{"model": "encoder-decoder image transcriber", "encoder_kernel_size": 7, "muon_scale": "original"}
Rows from block 3 of the text decoder of a small encoder-decoder image transcriber, named by matrix and row number. Rows with one number belong to one neuron. Each number is 128 + 32 x the weight over its row's rms, rounded and kept within 0 to 255. All counts start at 0. Numbers have three digits each.
Before each neuron's rows are labels from the 100 texts, of 14976, where the neuron reaches its highest value: "tokens" is the input token at the peak. Only what is clearly more common there than usual is listed. The data: analogue clock faces.
# fc1: MLP up (decoder.blocks.3.mlp.fc1.weight, 256x128), inputs 64-127
# fc2: MLP down (decoder.blocks.3.mlp.fc2.weight, 128x256, transposed), outputs 64-127

tokens: "<end>"
fc1.51:113156140096127083125113121143135156117149172118169099126151100183116072158089155131080105178107119100097111121080127146118156140140124144121097149090190038165106142172099115109149091115108096
fc2.51:165166124144089153134168164136130084117130145120100108143026101083122154128184124082175120122126113163166153174107122112097135124161097143121158159158100172114140042120128145132073133127188158

tokens: ":"
fc1.216:088101132126105126064144183145139092123114077096167083177135170072095119103139119149137146143147135120167171113134186129121112140096183098066088129111122144111105163081138135125118095134106099
fc2.216:078174162107077075138120068149110122127109154154143170166148078101081121132149125151125115113074158150154108124074083128087117164164087155117106096150128117077100111074131109110151166149082105

tokens: "<end>"
fc1.35:151182142096073177166111151110111070144191152081192145130119152129122114133142123122129222137088128098139090128166082119081134069149171150108149169130135103128093113112147158132100126054115133
fc2.35:133079093155182171076160159122157131136129130156159084169130112155111114113115155178060101166128138185114146121138146138148157106149102113099164161168110078158068090102158144074109146125131123

tokens: "1"
fc1.214:104141118116155073119164119132089121171132110056066161076152187077146092140154096108113142058091094101163193111149076152096144164183114121134148118161105142116193108132123158173133131126121056
fc2.214:094121122200129143165100143130166090121132145130163154173107094196118105129185163145137145178154140103125075156085137152152125114087166157092116127111142144082111140082116139111122099150119129

tokens: "7"; "6"; "9"
fc1.78:153137097131183136167119097105119145093108096174109119120149152180142077111097140138170151099101125141058148143178161174150162191135146069163102106147063160126118079139161123148086117121124118
fc2.78:139117169170130096102150142095140124133083144088110153158124145150119131150129121063049173125153196142172116094129088090084061130111131206094164145137221094097149125110096125088127101145166158

tokens: "<end>"
fc1.109:111099118084038130140126158135182166171197181105126123140127137137100107148098146132137192162105132103164095170111140101163165120104144070110203131147114104130076108139165147105090116142120196
fc2.109:051086124186174115145131169094087150137128149088129115141088073141127147156136174161133150138108137196112119146085105132104139132089111158127149101157099173184090110121148120049110187161117162

tokens: "1"
fc1.97:195157134105161176143085112114105096146171119194141129197107130167074108089063138154103112170165122195082064128110156161141062130126150096188070189129144141127104193101123079101118153131124139
fc2.97:111063114161049091120118193141170123130114139083107078151148123126166124179133120096103139105098147115153136167106130109150195130140108127105152127124186109167186124167129144154118104100148164

tokens: "<end>"
fc1.124:152161108102122100103150121121129127133108124198119112169161122110183125090146165127171122102122117153164096166111117146112108185188049122151157071190133176126137082164090163155143140075145123
fc2.124:072078150106132165166154073126181099165134125086170180109149127187073160178069105084199092132141141156128143145136099077165136096128183157103133158139177096133179103137164114145129095160123187

tokens: "<end>"
fc1.29:131157072089095121106127076157198083181151168172116149106162165113150158133143157094144115127160123089138078105122152167107151182156175099137184113204098133143139098141100170137185098121102125
fc2.29:066112120121113156156116099118157140170150085184160126138130126149100219087122138118114160152117134150104091124115171105155118105101105099140147127091098122230059142122152108094125148135125177

tokens: "<end>"
fc1.74:167130079099095144129115144140170061112162109143153068105150108114122101162112138083135133101127150146215147083089144123148186189139117103077144135184212080124102132145127128141107142132109091
fc2.74:132084146158127113141165126079062160117086088116136180135127091115127117091147085080165157141105109119134146197148168136132163086142104095174159072094091181141082113131095124071126074125078157

tokens: "2"; "1"
fc1.9:162120109145125114169188098121185140204080162161093118112157139120108045139069141164110167155110115065160149081130143118120109118146079165109133124143138083068122145131099107150088107167086110
fc2.9:145147139145086115109105181109101115135150088159147078115044099165182196084177096190123138215166117173148156115108121152089119128122146119088116102160152138133148170117133109102111175154120159

tokens: "3"
fc1.172:114097111142067092123128141157123116157140112127160121098150132107121157068196163161172110128152115178101175176181157097155128059118127107149086138169146163156167133159145112122135082142090143
fc2.172:088146163105187085092169150070095066177139116104143150116069120075122180161146120140128104151150094182125074171107086117107043094193121154159090094090123123161139146098170100102130103148184150

tokens: "1"; "0"
fc1.234:082113148094153086098211093189101158167150172145134174101123108106075128167103090161129114121094129107110210143159117084143091141120129169141083120120141142152108117143046118157103107096146115
fc2.234:110164107120136153176086122131107096084131123142187138165097096143128109147154184081152159169187142112133083092075103186100120086184128122113105091143114127127162156136176135179161152135114084

tokens: "<end>"
fc1.32:141158100115113156150125116174184146155170140149169169170123096153082147101161121085099116103078080086101158125175147091133158113092114125104079160088113114071111128141077154150189074161094143
fc2.32:093170107135134083120118183168183166168115093169143095138102135091175150124183095100151098180140082174109149157179126135174105102083117147076152140125092111138160137123131165078162079136101107

tokens: "<end>"
fc1.243:093109098126084102100156166159108159122208192106098150097138118149162168112115131110102117135142142114154151110144041150149158108144096175097133135120123126186120088173097078152145089128168125
fc2.243:104173140176136169103111145111169085128093079141129104138122147085126102119094091174138126120140158118090125147116174100134096136122109107193181151173153116038151120118124158126123127124141152

tokens: "1"
fc1.13:108144141108233140106141054044135125166114079133148180077108167085072123109152094142138143126144119116151183124119110120158134125115129148083064129141142151152075172124150099097138090129103120
fc2.13:062146110111134113113173166156046134096149193074136158109080122147165162149147163104103200113114139125101094100113105138126094158149167146152124128091146109172176146137144147120114082074176153

tokens: "<end>"
fc1.66:112087153100062156157074172102181156141205184099114111144136157098126118179186151083132162166157111153101095169132121114117165106167143113118195121180144106143119083136193105120163062130133155
fc2.66:142142107153167137106149134085108166135113136186150077145121107164147122135199164159156102109097122109174143140106089118137108120097079128073129139091119124162073171119138140096118179168107151

tokens: "1"
fc1.136:125151172169160219115171073172117115112129139082138170097175116134150119104189109079110156118149108128141114137143109127153098103102118107124090168157111136077189175134133095165142137128080155
fc2.136:137088095106145124115099130089098180132098184168081138172134120154156106048116156118097114166123144140113102075080138102129131153126131107132137134036084151166121114169098098148163190059109139

tokens: "3"; "2"
fc1.100:139116112154189148126107093087108138123121190145110093173071123162105116167138169111154090125135192154141151125089132144146117137100118127165115146133230063143084080127131109143192079101106178
fc2.100:100088144098087132140133105137103102136132113098141170115197180110077093069141156164074153107095099135112120129127179103150142088158121163127151123204128159106143151115111134107088182146130119

tokens: "2"; "1"
fc1.104:186138140098176155094137097088142073153124128084159167192134116155134106096077105144107139124124117161073035152131118160128064181117159124125067154092175093096085145110161136129122181161108138
fc2.104:121103130112080080141106190188175162103131125096090054118176153114150131157116127097138096166158158150123153084147151099153201127132101124137211144145180179139158104122119103148140087095130174

tokens: "<end>"
fc1.174:128151115143072117127085125164158109149181154115056154100134078078091173173157182089162119108122177117168148132117129117062101184153141137137185145076117061144115126154109122098096161156158126
fc2.174:134137143163173148119089113107160183197188150155123123133165190117105094104119146144160133069112167126088072114116132092146163118098158133159163088131145186128129143144154119143150138165091199

tokens: "<end>"; "3"
fc1.183:146149127105143153070066080178118167074136115108169129076098180126138131183120125136153112140096180164140103164112085124076165176082095148094119138151158131141159134119052152109110138105127140
fc2.183:121113154124115109085108135078069132118176125173114101091136160083117117156124108107134201137135149127214137069191084138123188130168172071099110136132108154135055148165213145166151155183127133

tokens: "<end>"
fc1.158:125107129128125150161174169138163093119144119104090118102106122146168075125104175109137110110073178099173156122134115126123159190191161152078133111158121136124146108142124113114041148139128033
fc2.158:147134065150068153133094120093053107151168155186132097192157119120163169146144109092195143178152152136131126104127163154095181102105139077145110107099153143136108077127144123162152078137125164

tokens: "2"
fc1.247:085141130133076129130156091119147082114115111146112152130098127167146148152106123116169158191158166110166085125129166127119089162146128194082145048207035133127114164073172101069168165163161118
fc2.247:129101160157150087095093125139177151094089086140180110145160180124102153181125110108104165096113076162105098111154118149082184144126164050127176151121106092111168148108109225093148087133109105

tokens: "3"
fc1.34:140179119159150087110143049118095151150161086095191120153132070077147140143092152114087100111170117132105099119115128176119148156154144116199132095050077100155145172130096132107168056094108120
fc2.34:075071116067129105157067168098203112113146112212174114158118167147128205162192122140148173125140073113106131102107175101124149137156182114087161119103120138113089137116171128173117159134125103

tokens: "1"; "0"
fc1.48:107180123132124093108186121142144124154127104121101122135103096129157115058123127125142156100123128080149135111103115108157157084183124194111113146148120099114129040101088135097087135110125141
fc2.48:134131142175173138109115065090155125125160152200137109165167114098079177121139125145111176183163106149129127103111072107075093112142129162092145092109149116154155183138140179193105128125160051

tokens: "<end>"
fc1.70:090152142133115128114160192082112192199152163147063166101093168139142239102109116086139127167115107095133111117129071140105128129142136187131060126178143091172162083124148121068134110122105116
fc2.70:191137183074196174083116102219159103134079130127166094137137080097142064143121113165143107116141150097131147151122139152165090133097121109106090118134162114103121153135110118162136162091106139

tokens: "2"; "<end>"
fc1.202:102097176101092141095205098123118154125105117139103134145112132127161210132099133115139169146109099073147160124076139139127105126111129111065120107080082137111140149137108104127075170152169100
fc2.202:150181087111161088154062155205140120123164162099125116094180111173086075132142135126114113117147147159131111123177092111175128189081107121152126124183170152152145120180143153163157074144101139

tokens: "1"
fc1.11:093169141130076099069111106089094117098102047145163140080113105119175184134125162137119132125103036131082138202130096095118084107100187184179091135105139099152145101108098119092198154129100151
fc2.11:051095097136170092099148139053108122121130114098097107077059151156094192102150100140169160147160154123118111114078123111138114135176188184123095120093129082153144125094132153073097150079110161

tokens: "3"
fc1.186:146171092097111062094131095108134116154174118083148094120131119067117090107151184084140111092125046162164142140126128162162157160163148054126195149157057119119127099108129147228166104090168152
fc2.186:134115154124130151159104152124180115137194190241143154137157156151086177156104149138131160148161157147072062133145167121090087122121120098085118110143123099158131145153136104079126111183100113

tokens: ":"
fc1.93:195138133134160155140112084109185075111116116111178124129149151119105159081150096172155126094071176156063179144164167164131132139124139148100110117116093105134133133137149111118077147154123156
fc2.93:131132134123091131117132164164108121128122108160082156143084072141104123197120091092137134174203123141126036142103087124117069185108151097143115120117180173173061109157113162126116163163108123

tokens: ":"
fc1.31:155073167107108089128082184137134141114162134141113085161127131164169136139168140185101072132105093106097138156165096154158135165114131092175150125125067101076156113106180134138094123137148110
fc2.31:120112139146116129053150146111107101108158089120117119132160103114153152127111119118085113148138118145133121115156136135112093043175168198135153089067149166162187156086169148131169147138107069

tokens: "<end>"
fc1.156:179166111126119150073106157115121106124150122210113152102107168060125124103093144119106149078147125082153110081171128117159139126134131123108149147156137062102150142144103105160103139132140065
fc2.156:114130137106167168147120114132135125113148126070098105139174156165079104200141120094109130224108154164092176114167105170123155051122131064120157154100154091147075138154160185097077154109129194

tokens: ":"
fc1.7:153145122141129081133094098208078149106057157086150132125154105143197097152173152105078116143117105166125104140122158179145127196092073082203160079145089114153142135121127189102183096131145163
fc2.7:113080206116154121165138164122084088140185104165143111156165155142044168105087078107144158131124167135086138131118105136181109084190150150105128164104190117130141164121139079169146131094124126

tokens: "3"; "2"
fc1.41:135095131141172115081127095143129122142130126038153120142156118107099109190168141131114126089138088126111138140096116196142110191193098064159157096100139071102082147088161183133133081118146074
fc2.41:134182097099066127180144149140126102110127118163107102125109155110098087075125165123113100134112150060125122149144173084096138096090093192089117155150119206112162100148129113161136170166178138

tokens: "1"
fc1.10:085139147148175130095094129121121141160128162170099166136124139131067063169113093158064111123137134072105121120149091174182115137201114155139097125104160099105095192173111057134154149166154118
fc2.10:064159153094140128082134160103107084167188150086085129121091196128126111108131120135122122132104137131143092140137160117126094175170174193105125106129237083145132102145181106114165113098171134

tokens: "<end>"
fc1.36:097075122121136137090155192093139168162179096119055164135110137124148175085106134094208138149185136119154144145115103126116157134205112195133114061166099161115127110100164070097133098130125132
fc2.36:150207164095147133113151068179110138146110149123158130103151085132132050185121128102076118114090126107134121126151111123147063136078163103087096173128197096148141141164127201159141165093104086

tokens: "<end>"
fc1.73:094118126125124103193131099106096150122143110092197081155081128163117130138188130098112052141178144115065127140147138166124175103083130111196094102097036075150125091110117147152145055179157191
fc2.73:146114183151168147117122162128124123152083116161131093125116108093090110105103182105185255097108151141132149117145090106115088124099135138076173077141131131102144156138190150103114171115143106

tokens: ":"
fc1.23:136130063164093179095109188189073165140109134067116095136157088181142145127122097129115182122114129127166070091111158151137109124122126102092165071077151134080164148134134069085136125126116159
fc2.23:136135199101186073147158132124172087095154086177069213156147134170084118143149162101173109138147178131087149190152081122154162124137144171095124134150129180155110113089112167142102118185154109

tokens: "2"; "0"
fc1.249:145172181098117155148145128132133140128152134162139063140175130140093145116160124149166125175090135045077135185153134073106164130167085118095106090123064127181057123138201099116100140111119086
fc2.249:074108117159147138127069182132116076135106129153129097104092148155120174150119151152125114156114109161173151140129087172135130126114114129096089141050233070082178091115142080152107174117135129

tokens: "1"
fc1.211:071121065095160145097143114123132073166175142125171133078148134160079074164105123177107154136115112096091135085127138184122078065121203120188132175099189104138109195165137135104159100144112130
fc2.211:221162180178117169157146098160170180080099024143131113131094145144170135097087137156168116101159108175071081139085153136078108136119122150079134112153077101100128149120121125117111148194165132

tokens: "<end>"
fc1.178:178110118105114168125090071090119111082113093173158136123118099148103127089103179066153108180097121123103102138094128123131123168103124149113136144080138108184118161137071081151153108139142161
fc2.178:121161092124102165146145078085103118117165173119113133133099163123166174102160131132156145080065199132140107105184156155147139103151142130128154088154095125093133126109156093120076111084138172

tokens: "1"
fc1.157:078118167095140128120139133171097093160163137135138143102148191109093153081129116123201168107171127051150171147125138076121164089105098117101157105178082184102139165088144115113121129127152090
fc2.157:102160157172125097127095148142113167114129183130160127128073105128166091148132154166112114143088115143129128121131086173133103134158121152131039151058191083090112099179154160133137103119092131

tokens: "3"
fc1.91:184115074092203180098113066127159079138167119151211102178123126100078086126096131145100086140108140140136160123114176166095121148134113069175145102125110151114089170130134200148118144129153085
fc2.91:157130145190085104161162133114138165083166150134138129054099156113112139114131170158143208116158091079136068123175141076167128126112129123116108139148147132157173144109129057094162133130157175

tokens: "1"
fc1.152:144070087125159201059092111141124155095124130118181143156083170115081133171150157083126135119111161082114121101141202129132119186157115185179108102138184150113110137099090132179138081119108182
fc2.152:147158077074175124128099127189129125110093123176097170101127122087151092144110145189068154182105086159160130194170101120126152094112107164154079114112089118104176097088126150074142080092178132

tokens: "1"
fc1.193:139142120170163150110120088091142171102121191117085079154098156191073078108138175074126115090113127128219126183101084122112095149119122087120120181128197116123122129120078112133152091141113109
fc2.193:140115145093065085126146107139131121154174098132110154156144204168209161077192154116145154134124155111085073081102126159124107139154117088182106094138101143132106155127201102169154170083148061

tokens: "2"; "3"
fc1.127:098129146190143123098143130113134087119078121095191147169118104093089135120135134130119152116176118115147167125088159131176051088129117082110156117150212078077105122074113135120090125124122147
fc2.127:150128178083143086195122116151115132153113120065102152169170086109231099102101106188090155144153106088127091157108122143056117136130141097104145092143148170150109138155105129132097162139155153

tokens: "<end>"
fc1.248:122147124059111115123100165136151090134166193144083138045119153146118067159121139094158116143088138025127138138097111122084189125145160062105156088155142101138094111129137135125156145102143125
fc2.248:171115136150100117147089119104088137124147117120089068182097129108156171180176180079106154141117143183125142155135111120172099107109102072166085130128124150115096132085114094095069129190129165

tokens: "<end>"
fc1.206:166140103141060134112168181133182144161135172089078149142097106074170167084135140001178153119123180155158124158110126141102123151135187134112150126154107116161124069149133129120078156120087150
fc2.206:112164063139177129141193094179139133153123153086138098125209115123116071146090134135102122108120167068094136104123114129068110153129118152107113140182179175202073152112142118118164174170084131

tokens: ":"
fc1.241:152135169099070148178133159088091135111205100134158163147180173160157144123192169183130158127130169094140136146144144149152102095151150069053163196160123135156078165139123120144124127105065138
fc2.241:090174119164178171084130111153131140113116118128123113119146135097168098178120115145179167093145173145082108159118089119101191133125129165061079078131117148083131157112103136145182103173138089

tokens: "<end>"; "8"
fc1.0:104191136108115093183186163073097141171138106164141185127147135138140163083081128105122105146120138121122117080129067142094151131152074228090061137127127115150159130106161091077126115131120116
fc2.0:146097182121165144129101110195172151087117165118095082160068162122097125125157096146137148158147159094097159141123173090150135134130185051093184137158133152062106138085072120136126146159120135

tokens: "2"; "3"
fc1.138:101095168102129108130151081129168159124106084098090141168107129145097122139096109151173116104097148132095157098103092166101183127182148137117130081092132137156105115136133126056094115142155106
fc2.138:151134070129137171148146137134122106150143143079164094097144110097131126060162194087100152100122116067104128135138137121106087076070132191117101144141112128106130121112129110191169149174168085

tokens: "<end>"
fc1.231:072130093151167119159157109107143109163066093123093144087096116119173135123112098076139155112134142164144116132105098145118166127138175215131086111126125136123200125149100067099174101085094100
fc2.231:183113160094159140108137137129104215061120173174153097172175098141130115107138109170088104192094139054146112122150102114117107143162159084132166162161142096158076145067127135116085080142110181

tokens: "2"
fc1.188:117102156089197104153134072071120171157160096105141162156139169081148136145100157101120147098126088121150195158103050087162146135190096084143134154163098124167073143093125150154143067071123114
fc2.188:113185118110120107163147106126086082129083181121126136121071095159157140102156134134151132148139091096093117141148120146062129063112148154124094109121128125082152086110067168133143188143173128

tokens: "<end>"
fc1.169:152080143080107123117091152079154147167186216115135161144128168102110090117123207103157157175160112062115119115139106094110133147138180107125148153133098095109057089149171170084075099115089134
fc2.169:126104090143135131102136159126137127152154120103105097122093110171125157092128131143100123123058153190106094146107103136127183094107090066117178104101097112165137144127190141099122190111176187

tokens: "2"
fc1.237:122190185094136200127157077105134121179122133142126162137113173100122152111101090141184139121118129160125160200055138097132121089130120098120071168092148085060137128121122126083114131168176095
fc2.237:162108069171136079126116176171106158113089112075139132073143093177127142130194119125109124149136087094138146073166142104138126154132137147130163107174129145175134122151096143170143071033124107

tokens: "<end>"
fc1.37:119144110113153114133115144089185099122134174080109167098072152111124132122103121100129138063176055124132131133120056186133142101166129161114070114208157046169124081122095100174115115118083119
fc2.37:108191118155134110081179109176072151086115124144127082143159075151152137149107162140093141122079140113105149164120181136089105112118109064106184133146118120069139125175108171076146136104194138

tokens: "2"
fc1.255:137169131140098174151118100160139222121139239111137145094153182111109100089107127105144137100126117091152120113176092171102126144165141122142131128168092129109118144117099119122089130110073102
fc2.255:110175113172129112100114120109143087139175101117177114118106072151154136106073088084137098129112093174096117145081142124094127102153118079118126119109090129102173077089139144095189106152114062

tokens: ":"
fc1.33:165153136137103087168170097119080151079174169129169187136087079150125152136150155097175174129104109128123086079090159172125148107104114180168145113131124111150142175148082149139148096139184139
fc2.33:124100111182074162118172126129107166167077096164153157129158139118128139179120144140103117118158078161103158149082152155105119149151113165087086173161102142160095110106070185154078071137117125